Weights of a small sound classifier.
Model: arch transformer, moe soft, width 192.
Rows from block 4, named by matrix and row number. Each number is 500 + 40 x the weight over its row's rms, rounded and kept within 0 to 999. All counts start at 0. Numbers have three digits each. After the name is the row's rms in percent of the matrix's.
# q: attention query (model.blocks.4.attn.q.weight, 192x192), inputs 48-95
q.0 112:509478471548462485524512445529449451542415481522532456428504452436431481504506570449414577534517464508507492480455539512475429568542511556494467
q.1 113:409434435495556585536466510490458461464521571523411493546446531504531470555478444497559486429555494463502552491544577562464511488484536528511535
q.2 137:578504530529462455431565480561586426528405480444531558465514528552469462448503545469484561517486415520483511470484416517495517545524544501504506
q.3 097:503490471534469503591460541507458454485492535606509505547491475429585460509482515563534451497459508441547433508482473453560535485486473598517495
q.4 107:482515505502490538506429455510523539433465510459395525509427493431498515510421507514478460481543522441591492537536543577445506515477561459412479
q.5 089:527575481366464468432453499444539492488580522531587497568517558494554583452498463474518472468497532567482464510520491506537543540422447513471455
q.6 102:532494512535477519445520489591475469558492463484536530460532532480451444435554526497452536528531453517472528488463496519505537575523515461480449
q.7 089:501485466532498586534427521468576532579563528529494478488512511580525555527517519513479526538431458476430524522498480485482553514575469475517493
q.8 071:483485461557486510517527535557465517470579539454480498550576544458558505536469516435459443522493450539573481541575521484476473576492524482525533
q.9 095:562483447502528431437468481495582532514454440550510510513492467558447498443533484472504441492509482492493505580476429433540489498447443500528495
q.10 085:476494455501465550485508486501498473455577492603579440536497470467536453487513469533519462432418512517445539466489514481536487493527469563513509
q.11 090:439553452563477488508503566555472463449451434490472517499495513473526366534504532527510516550503500516479498492475513493462469446531481607484410
q.12 094:466439448506534538530542505497475494455497541431404529568461561514481438562481498518455571425433540472498509432541546490521529510505549575472515
q.13 092:438519557493533534385498466434522484504506490491444516476497530565555437489559438502546484501548488486457566491519496486518605516490434500563509
q.14 089:415470510466500572462478487495450517516535495535487480491483480498503580528548536444533524492499520550540486454517523445516506459450547460526572
q.15 075:519550444435464483484550490450585606520527386550503458506471504552560471474483537520512471544498496512599469550468482523430514512476461444467518
q.16 106:539518575507486490566589402471522544484448526452508469396521451540463490518511507492512561458477461443499563477424477510532540582589539547499433
q.17 122:515558545537417442439533420512498441591467444565528496485537474534518479466529494534561478583537519495485522475445455438570544533480474555484473
q.18 097:546474563528489447537477478501476440590530491497539495484563460479534576530501538509478533478464489489502443466474445496543470516457480531503402
q.19 114:497504550508493444510516506496565462504547463523561413482565486515526434478537500539487483587473497450459463544488459408460418501482471546543394
q.20 113:475464476499566493469517405400545520433432556517466542483544532495448481525504504480490533525539430546525511401562482523463535575489560469484540
q.21 095:572449526527514484559478511548479445508529520501473497418558487515510464505511493464454510474512441397440515485481451478504537573533525519565508
q.22 126:569519538563493482440548461481561439512438461455533546448512482548480446483538529495487540506467466512549469491455410516497526476500520555558519
q.23 106:464527552446392513483518474461466525573512511449520501476602484427490557525442465568545490503530472514575470454502527545517438501529487425465475
q.24 080:533471472463530504523442457498493534437490522470501505492457407519529491564445503487475472486571521547455488516531468565420421552485504577547392
q.25 084:420456565433471576505510465480467450515484489486529472494580486535496490529465530534556548507527568585502513433510495565496479511527603502559503
q.26 079:561502532539501506418457498583491506507547490527487477407591540510513536541472539459525508507456495498530477479491422464499439473430471430500458
q.27 077:518480537525525436544514492525527518495522524503485468481434444478493510505538417484473441449508417529556509499468416555445426452532478511503492
q.28 081:518461487421463475494468540574469449486518506534563502500561489463517525537435521488548601483474548501481448528530514530431472570463518459483440
q.29 080:527529510494511470445517483464423512515511485436508500434516501506528516449501489441455531518600504470539488414438522504488458486441475485404508
q.30 081:440487476517579541545469415461536543538481473475525535463466514542500483489491555434492580478568518453500499462479439517475518546453521525520496
q.31 088:500516567504524493462483454508498513555540454528527471486505487478486565523491498488594505453534522535495501432511428519487541474486444452481550
q.32 117:460412444424534466555465479523546471464487521493463500516470533510560498477439490497437487464458450551501507545529530533469471535530539538524481
q.33 133:512449447523539543608464525537562482445558540464457433521474555502499503553440526495502511471496536498506522505582570584440475541537585587519495
q.34 099:481495482570490512517483496493449437532469499473461542438463558504453515477468500455536512519531443475438488531463517478496527556515542525540551
q.35 105:514537524476445408486515535485535474528493370556501454564527542497532487439481544552539430497485529506476580539465424428480463470506471511518537
q.36 119:456487461488533562462507522460462517456531547500479553512441528522581529551501478492502473434523522514548499511605525533497563448452527470466559
q.37 093:561429484551470559477575485476484493477471556440541588539517558533445542500537531422459561520515554485549429466497518510507582546580522450518507
q.38 120:497525584530465430504521496540557490556522432538551454473558481492519458426514513498471459514401502524489507497448407447517448545554518504454517
q.39 105:494491434527525516500526516516495535517563474495481483537530480479488556558484465518511483494474497462557502428525510474585516515457550474528462
q.40 079:488444521491476447531486557392492474518439523487454511494482473592466528483505487485508494504455524435471520464554534560457394572553547483471453
q.41 078:498476530523513530550538543556527567505425493545526479452551463461486520534421457447484566505435475443538504457508461500488453486475469453494516
q.42 095:466459495465524492553481528487529545526555460520437457489537552542517486608485510512526456489550482474518492542550453513480477486441519489511519
q.43 087:460464485513477471554510608504558469449488482530435505560489453515507491531453531504535482481534515467441507552517507548557526459483480545515517
q.44 101:478493415443552509526450542519428547483465573506440482562505523513438535506491411497506430466541543557504478455522554568467547455498518523455486
q.45 089:579499517492561522497490520467446502461603581513491568460414553562465517559507405488524506485566471467460505511563485506452546466501512540532575
q.46 084:493451495498460485514476583475501552452457449452562506523511476495460533522465451503544472532469507519585502496459485530459464462479511444447579
q.47 076:501561431542497500493523446429501447476468494571497512444515487543419504518538485545453557548501541488539490505515469483492444517467460476453520
q.48 141:577518537510396447484529548546529465509497414495541458480576522513486492403516523511458548578514478502468449486447490457520453498481503513528432
q.49 136:556518484457475518456537502476454483527542522508469581564438506514501453509530475474505480518519523583577508477523570501503600514549469550481479
q.50 090:447464530513511419453521532555499539561497498519532537577468494422494509493504495486526538512548466579591584502474550523497520461450471503441516
q.51 094:472480521487492453535399524578548482529522502455525415518526467503615488500481584493458498428493507515549495514487557551532497487496428456468456
q.52 113:517417520510537479517499515539474542578496415540501543495575515484510425464591456519494488521512471440480503471436456515487512528565436534495460
q.53 097:463508547380526493551481498481412526467544527554495523532520473477549497537551517529513476471574547537460551500479487470466441478445442503440528
q.54 108:451493548507512459496478569454584526520499477507491530467562490514440530481490476493499513456549443435473427512447492499453488456523474515483556
q.55 096:466503517423522523509472396503451508474523521502486508502481490516535534495444469477585501444562521471599480516524510472552509446453512406451585
q.56 083:506492505512448489497438531467472471553524486533530494524507492467562554453469456493562533490496528514502517464440429499566443408456537509547480
q.57 082:464501483481548546499494580536455547487520518431476504443498566498459519537490522491467509522465535500456555524504509520525568501514536486511480
q.58 091:552533543527485530533525495430546515502463513474534493477583480527464554445532541537494487491468532439468533452445484436580530564452511507513493
q.59 081:562502514577517471490564448445458561569549495452491470450503494457507498450507500513494456489534521509501539537484490459498518489503535462485482
q.60 076:557526465545477508492473546453525470471453506486427516523474581550523522521533544532531525411475417492517588504531553426490485553537506507531518
q.61 082:446468542516453516473447475487497438446475438513446508518497491485462406517518485500517517516468515464507520405414491463535455517518523520507451
q.62 075:488531533608450464404539508549501545502501499463631547502545528483487564554513543509485517477447505507468495464454431472550501510517487464576462
q.63 089:457522520589516459485541488469524454560493474536511538513465494534518497485570496524484505510557453511530532466493421467521466416481495451506502
q.64 110:551475509579504459545442566554519452524512483481535500479518534490499485468468523558475604453492516495465450520478562484502508523597533575538378
q.65 119:463462538467528477527489497559487470499561527512497486466491570449476566546459515548496516460456467477462492524548542530537537470505496466513466
q.66 123:530477560512461422507499458534439511594533459496527478492550446512473547427547532509513490519538505530519478437435508447498466452468469482517497
q.67 121:442456466438513500510455531511528438468544510530470463562461527494596460520513421550584493443529549519515498501533520550483501475444485484475462
q.68 117:564491499548474550443555450477503456571484460443531505434539527577475518518562498501449593460499414484492568509504519504563456475537555473568455
q.69 097:560488501494523492428410482529465504515469497481479535545537476491578502497493450542518556471436433493627480463479470524437385479403511443464513
q.70 104:515533519539503466527467512546504464503431492467583476427544463557491472490527525474497503521534446538457436472475511496510522503554517479565400
q.71 110:507449426484483496454480528432489496500616503568476475597489475468515530504497456581587453507475507521559482457488466487461505388439494496474556
q.72 072:472497471542517537463465495484549566537544518587510504497527509528507465439494540505498570423448469552488493475490445507475413465520511537536444
q.73 093:555535485543430490487463460556470599597484520477471513461500496477498525512530526489511523470501421523524489551528469546463503546515544474459521
q.74 105:507504585457464522485448526502378487492494456503528447561547471540472557473485492505537500547532524448537503537478425491557508450448468471448549
q.75 075:486503458524435463536508510559508493535540538455487542571435482507531493452572413557464536477493523402492487518516459460413465540545489484497495
q.76 078:478488547525476445531511449511551483521540484522487539491527486459508464541488468477546498503581451433495525515484508500507490475557436520540524
q.77 078:465473544484493523450506476514483477501524504524553541499535577575524526432563471531573539557458444471503482511485492509477575475452519501554471
q.78 081:474524570543484526508468532555538524427504524528483547509479483532560548469444585537423469482481496482484470478483482490502432586480493571494461
q.79 077:468572439454466527493556506482508503503492496503541513551432461503482491534525456487524475548529486469538473530496456446473504493503480521479497
q.80 178:450459445491575541535456536512523541427555571514424477520463572468519523582423430535528444484482544466516507527568553529476526485472511504444505
q.81 115:460459458476578520493572530464486507442500538457472554499457517569481535571480479465486431426544588464472521553556560541550545485475531476526468
q.82 104:570508523548485500467442479577437488499527470504496500455563468498494467514526495487448537490472517556458477492486519452571458473470508479523514
q.83 148:552540566493416456496538423519465464548456428546572534511524452522458504434528528497501516536508464509525554500379440467519467487464473517481504
q.84 104:498493494531523537523496530518453513476416557455531526433493495474502494531542540472474474406431455483479440532506488525481504544513512545475441
q.85 104:471476469459454505476490459476492527436470573530447455561515544513496498549477528494543519476507457533488507466589509535471552537459573497548503
q.86 122:544512464609449463437510455496498514556442496426507521466475486506474477463467510439418560550449437543490542466505463510495480549547586529534494
q.87 092:440416483511527550407471567566548476472492525509544540553429522496581445586532486513463423522516532439474543509503532495474505517474542591512454
q.88 081:548503509457422506453541477513511407485511510451516516502452539462454485489520550527521461556501517545515437503473581455562501475523585546455537
q.89 086:488519518486408506490552539529435480571484508535447472503518523484469515523480489480513471526564437447478504568502488477494448496505493561481531
q.90 084:556455562558511502467515463424487513540518586440557495440562519532463508447543497500390531526484449560461494519501516482489464499467470462486495
q.91 090:454486476550482466554527569539505493539485488539531455539487449530554448443498435509492437516530575555485456458487485499514500473491432600466487
q.92 083:508459523515497550487532422572473458500532507517513590535486434488471465490502514531596564539478497530544616423444514578518532472454495471404518
q.93 085:498487485439500494440462528547479532555557466536512494504495453538511519471549451555547539499507519497513514418489539518496497540504527492455497
q.94 081:516507461466506498558459548542538522424515474482492507496470565485482461490530482534509532482534488530529468508514526541554519606633493491524522
q.95 081:544486447492491486478487510524504547513468538435502567486472503545503472536402515369421481430478501488464469545491500462518479562508509502582452
q.96 160:521503560501463442504543450513514492542475483477527460441569465459482571458494554455486615527521439515433497504438518482486438547532526548516464
q.97 126:461483524521474496517492556445536465559485456582554467480549490528520457421499489559494464535444477466529530570477458430523483447488446445498483
q.98 127:549534591511472499443587500503503468536474489536528582442632471568495512497529502473459506497552491478443531497480439501507553479498499411527492
q.99 122:505443450489579582541532547428486483534527509543460511507498600499499461500479480561498459471456498458521549498549534452524547460521516550602535
q.100 111:465519466499441491566522467472523483490515466503460441530547501438527453480518502557545499531508506502490473514442529455458498533521478599526414
q.101 104:583544547495477570408536446443421493570460555480546569497546490559468466447520483417485530548487522549533468509468477500552509484476506461562525
q.102 128:492497533490460500514521563523528497437580486563501490541480520530579479556497498596529452429477566453494571517470490487500506464452500446476486
q.103 085:489552518481571540481488452528461442525532475431528486512497529529490490448494520633539511510458531459433502509523472488469461502533488562558488
q.104 086:442515495443514582457443523476528518542478484472478474494475419517464567486521529532466428466526523503512483506498474532490506453487444525444488
q.105 088:509518496516536488448465453536489549467562526485502533455469467514473531498482482476456546421544483485448526474476415500488464539503523498561508
q.106 092:472505481451509536575537469532485519522413474507526434469523519464463459437476479518521469471521475458430490557506488475501473452517499557483460
q.107 074:453495460555521500487486473449451474438444582494460574638490549498466526516477496510472528450547494551465540405516470495494499460550445494541519
q.108 081:443456457482587516520471554554536481521539520483476525526452550515484528496474518487436495448497532589439471493551543513529473478458508471517534
q.109 086:419445522506455595512529491457518548543502552538559618553409488604490471514463494528518470608522501518491485527497409519410476527486428429476596
q.110 080:498504478543482489405544528499553514498489504484524491505550505512489577484536487516494474438599454549519446520404558436476553526507557409514481
q.111 074:418487544587497481573520508545487460524538506543518473520503576473501501470562511433511453557526532451483478511459488476518552473513483589472439
q.112 142:465534503515518505510513549448524506525514478566495496543540539545540461502482477568519487467481588470530532554496482497505539473506445526453482
q.113 159:560585544504486456485486453464503503551477487497493486451508493528471518452525560437470554500565503526457551509496503507446479485495575489543473
q.114 110:443505510429526533514452575455435547460594532510438439457518486524532547485523500491549529481535531475421505551537540504536478455457548462494490
q.115 118:478439424521447472604444519544496477490563525521480416497498459462484474505466484525507491446488464460493397499496517519482489497566479582479455
q.116 098:502515524494425496510467484522491434506486458531526433509527524452514453482527558525479544533532486467465516489445522456561469509540432529501463
q.117 106:552462559475475449453566512517510541506563471511524536411484509551522590492482510470471479493430483511501476562499474469536510410490505453458516
q.118 117:592559531497424447506529487437479542510447433510507523508537454526476485436551507528505520556543495521576487417513450480531518461434528514524547
q.119 095:419473496521536540514524518476482538469541544513457526538449505497482525571439528508548493465509542468482509512570515465477494514449562502529552
q.120 074:442542493503504482507536462460572548539516494553515525491524506560502499487498480436435525510499479543567469495470474467464501486545473519437469
q.121 082:540511475492543505536465625443444469523505564510504392527455508500491469454491518480476502439473485460504621470505412462526463563491515513424502
q.122 089:513458528502498540448494519471418485547489418497551557516479505594466490451582457486499519507526446469506451531431517454492496428523446439531486
q.123 100:447490409505500505495463568557511476521504543514422397458485496513492470495455544566468498500475469455465524521525467505489512493539543613549441
q.124 078:505514529438495561495597416495417469554497517457439505512498450469575571520444459488485504457543461531556568476517496479528435460438459474472520
q.125 085:491530480496524555498478452532476556494501543524484479508494468528527484506455566478546533505503449516538527445561540514442528637436528475513456
q.126 081:551472512483412489510434528458558461507531483498440491515504471520514493462460438430512540426495503480508447507527456439536508468489443460477500
q.127 084:542533530540523465451491505529562562475406509468542563486505469463471479490464531556463540500494460470530551510478493502378460473572507532511475
q.128 138:474491503474432484553520564418484509499523456531516449518470498420527544478487445514527474533476537463461518562485479454534436456474407527479508
q.129 106:458515452388574541595552527415471493414495533486425475501396526515480507522463486505501444449466477517521521523503549476480515476487549596490531
q.130 102:427463475448528524593537506459452565502497512532546461502553512483497554510480439604530500435551534466534484521516529481494460422527560469568518
q.131 129:519573571542435479514458474517456497549473464579567477524554466551511487416550450514509508595505477501564476513423442449541441470495466538464507
q.132 103:479559520522453478440507481491523462535504477477530479505556408523491493444531441461457518528505489502507484558498520485572475472465494435461518
q.133 130:497515538506490439505441537512464457545539468577567451521561509508471505451602516495528536468455507490467454516458505507548505478487480419477450
q.134 094:483533531553481504486506483505485547563438479533567421488498592490480549565456521447472510459495467487477527530405469494501454546493501432506502
q.135 089:516478511524503483503584518566517494518546512530485572544509450518466522486516491514496463529477564483580516521501532429484551471446547513465496
q.136 074:490515434564566542414531480476442489513537553553528466562472454487601472482510504530538483483475498528553557438497495510528531442510497569471585
q.137 085:466443544493535467508470509536535461502496502532495431527553487455439479487488501528525425464494521591460424488517495551403473545491536508563486
q.138 087:449589431527516518462515514526545522488504556477525538532537398548446515446439464476453558453490502528464514548530519480513593514487569516484560
q.139 090:494490448508467581453488457481480485480527533467486514488447485521535438521468470496513469450467510515506534484559544533494518505420492424525550
q.140 074:488542485468567496465535566472513481515466524436496565493480611504499518479413492470473562508443464456452515543461507537515478481426522515530513
q.141 083:444457510554474495440518482453483517507494512526441536508473532533562510534394438478499456571505520579518475497512503503494485480436510435534442
q.142 077:485501518466550530490492558494540365478505507549458465536563491462536379500528516520509483481470482502529433551507529468456569452485430597525485
q.143 096:484504459491586491479529448508484546437517474472536529489516481482483392443467453514464420502519450483502502455541452484471502501499494523526510
q.144 151:453480442480538518519517500467450464436556596477433512537434522471493489561445429470469498509459518478475468481573522550456519526497514476525526
q.145 130:451468458470538520565498518470492504463468503504453484528446495482510448521484502495511520510497574492546529568553546548445495527535497523510488
q.146 114:516490513492458424412536477417533500526446483451553526522539472593466545499506538494446449475473524543503432447497451498544446472490484392520453
q.147 091:462447510498458537501522524523590379591547472491487526492463520503450514428469561457458508541480514510540541534501498471550507501516489549460439
q.148 104:455460487447475516527478519501501543511595485507521447523509526459474442547489505476493433492533556461481457467487538508509544502512415491515478
q.149 108:537439494535485434439529513507510444523480526477523559436507510579466439494505537536467483487505502550524454463534532570476583504483516456529440
q.150 095:512545536475464512480492479465483510573507511487511530557480483540544503477485455524478531525434488578584511426541503503565509458533519526458542
q.151 085:490503421507488494509477524573576448495565568516517443486526556481568474553517525514457534551530523480463508523525519496522491535495458523481500
q.152 077:452550628384479479447514512458513578474481502472580518427485499434490525473544495502541550536576516513541490501487522537491516506493467535520516
q.153 087:468559491479496474475503521452485557540486473493553495506472448525471503396552512487482526484558473539470467464513524519574508465451499378500533
q.154 095:538485557549454499510485516560502502453513492522556512480521497513488568422557561525416522473497539557453433501504523468532404538535473484466459
q.155 086:483526493464468440448562488483448491465468471582454465551453527486553485489563419490535518535472564529443483516453488468454539518496423545501527
q.156 087:525483383424496502479492479558507565531455454477530498511488513478546475481555534438483556580481478474512481483460459459542491478443535513481530
q.157 076:493511512509571463416566537439541581511485560511503536475420505513479546461500446472455467518476449538537566483550509511427502530517566472476576
q.158 087:463504423490535533458461508462528513440532535467483478525431570523509432536517476464500442501486516529537491538574494476470545470494415511534535
q.159 073:469465512514533521496495519522547499543516486560515481468520518482509501497490514467524454512568457434454521477513439488464510474479472481533468
q.160 136:538518572510429434485517457494552501566518425516532530452546480544460531468555476499518495610474473510486527493436505436498478491527380462516462
q.161 112:499499539555468405529469531533539487564508452526578501475526478503449504542562491546514496498501498520494484541455479430534445522483462516554462
q.162 120:529487449463532510482485511566489499471540517436477535491506509474427509552404585498473532397513476521530475464562566575503553559525549466465552
q.163 106:540518516553542510481550521495524457463459493451470556468475454471494497555469546455432559414460465544514526476571562545476501560539548506521515
q.164 109:479466505508533573450544485523491498479519540481456547483530503493500514493522534488504491482485477463540499471508472513491557557506478538450476
q.165 107:492543482474484432476479436423516453511426484553492504529512478564506419412568503515525529566521510542504505525522466446594538505513478508506587
q.166 094:527469466527563493518470519489614553452542547456500548492460476476524505503432485512445452421475515412509454498594511573467540537493502471518485
q.167 081:546506532526446525591427501523482469475558519473480451525561502457534427456529516539515498518483545510450532435476485443491439528456469527474442
q.168 105:562538553543516541419532405437502433558467489532559493514551471509469548525552508461523476506523550524491539469523439480604478494528483441485501
q.169 076:550451513493507500537528475539502463498489425519474434460506496476487509465512523471484495451462438513467454448433529468477417465540467517479478
q.170 103:499527555530454505423501460445512499486498482478531556505465480588481506485507563438439489488491453513496505481475459528508462537547515489517519
q.171 084:497510473488520462499448484474488469515454496433500532495513470588488491476565565398486391505518387530531466522460513525536488528516536515488523
q.172 089:533548560451482475502512513471446513524531471542495413509529450499457537477565499484495551557562498510482531523486450556529426482500502490479418
q.173 098:479497507490471485518521552535528490479484523429527497462509463534494537471489549449469532490424515497509436509473422564485500589427553495527490
q.174 107:518533561523485482507522503480446476542471456456515531459521461514499462515528527508478484524527428547456458407415468444512402530530410442521458
q.175 077:514493555500502481396514456440478419509403534538485496487535442567526508504556446490573534512523515508495484537385516512477518498506524473475527
q.176 111:510479524486524481526477513527570498488454524449481508476478523560525464461460500504432538468483475534519387523485452546414516566552531524535438
q.177 101:434396475576534511561515550481501471500567478507448535523523549550479564490470533619501539438469542455561527578565528466467534534491490495544485
q.178 091:486500532455557539468487447486514553501502518519444597478448521518470514570529457448506473525590555480478537494548582509484527484538478476557498
q.179 094:465490487410466553478455512487487508552568569468522524429510530585481454540512545502404499443504510431411561537478488482512523462447493532449523
q.180 105:464444473431500517483526495514484466472522567467459483499557558462532577480488510507476451431460493478502547506505565582467453494449559427540463
q.181 133:479443463499529544508438581577540491439520566502466511587413534464533412576509480484473472457484524488483462497547555559511512508580528605508485
q.182 088:465490511462521498531490525493425479480483501445482554571458509532564484539465431528546458503518577489460498493583530544493557479441468484495594
q.183 096:487509468513480523504527481439454512488516518507468489499503484521505558482603517479498438504523542518451490515542477492493520405474502444456583
q.184 093:436464478396561488435480452448489476475486471532465530551457498534499546577455493506556508484473519503523449482569489522503552494480526506436527
q.185 079:538512472509434471442502446474525479467474478563535480488577432450450546463514510463457552562486492554470496496448470505466476517546487493514606
q.186 094:465525511506515447485459469399543555522504509495485465534507435494474558451543478582447494482528589488541515525440512476542468471489473499500573
q.187 087:530533600570407478526472487497503507512446459495579525519523485524470509464494509537515428518524487471467483536479489473541545502533492447506507
q.188 076:474477505529504477480533502470567490568464493474611453475511437444591498519504553500567498525407537495410529597476513434489476587556493497551476
q.189 089:537521505555491493509477462558484491504459472501502408490524546491545515498521517480463535554422420510582505463458418520504521531542491482513444
q.190 088:520476460476446490527525469557541529479542494385461470460415503526490449552464481537447512484535485505536475476464540467487456523545481549472486
q.191 088:531491480488544468438406469478505435483524494566482431464529478538533505568534455449494541412537485569405487527447552482545460524463469510496510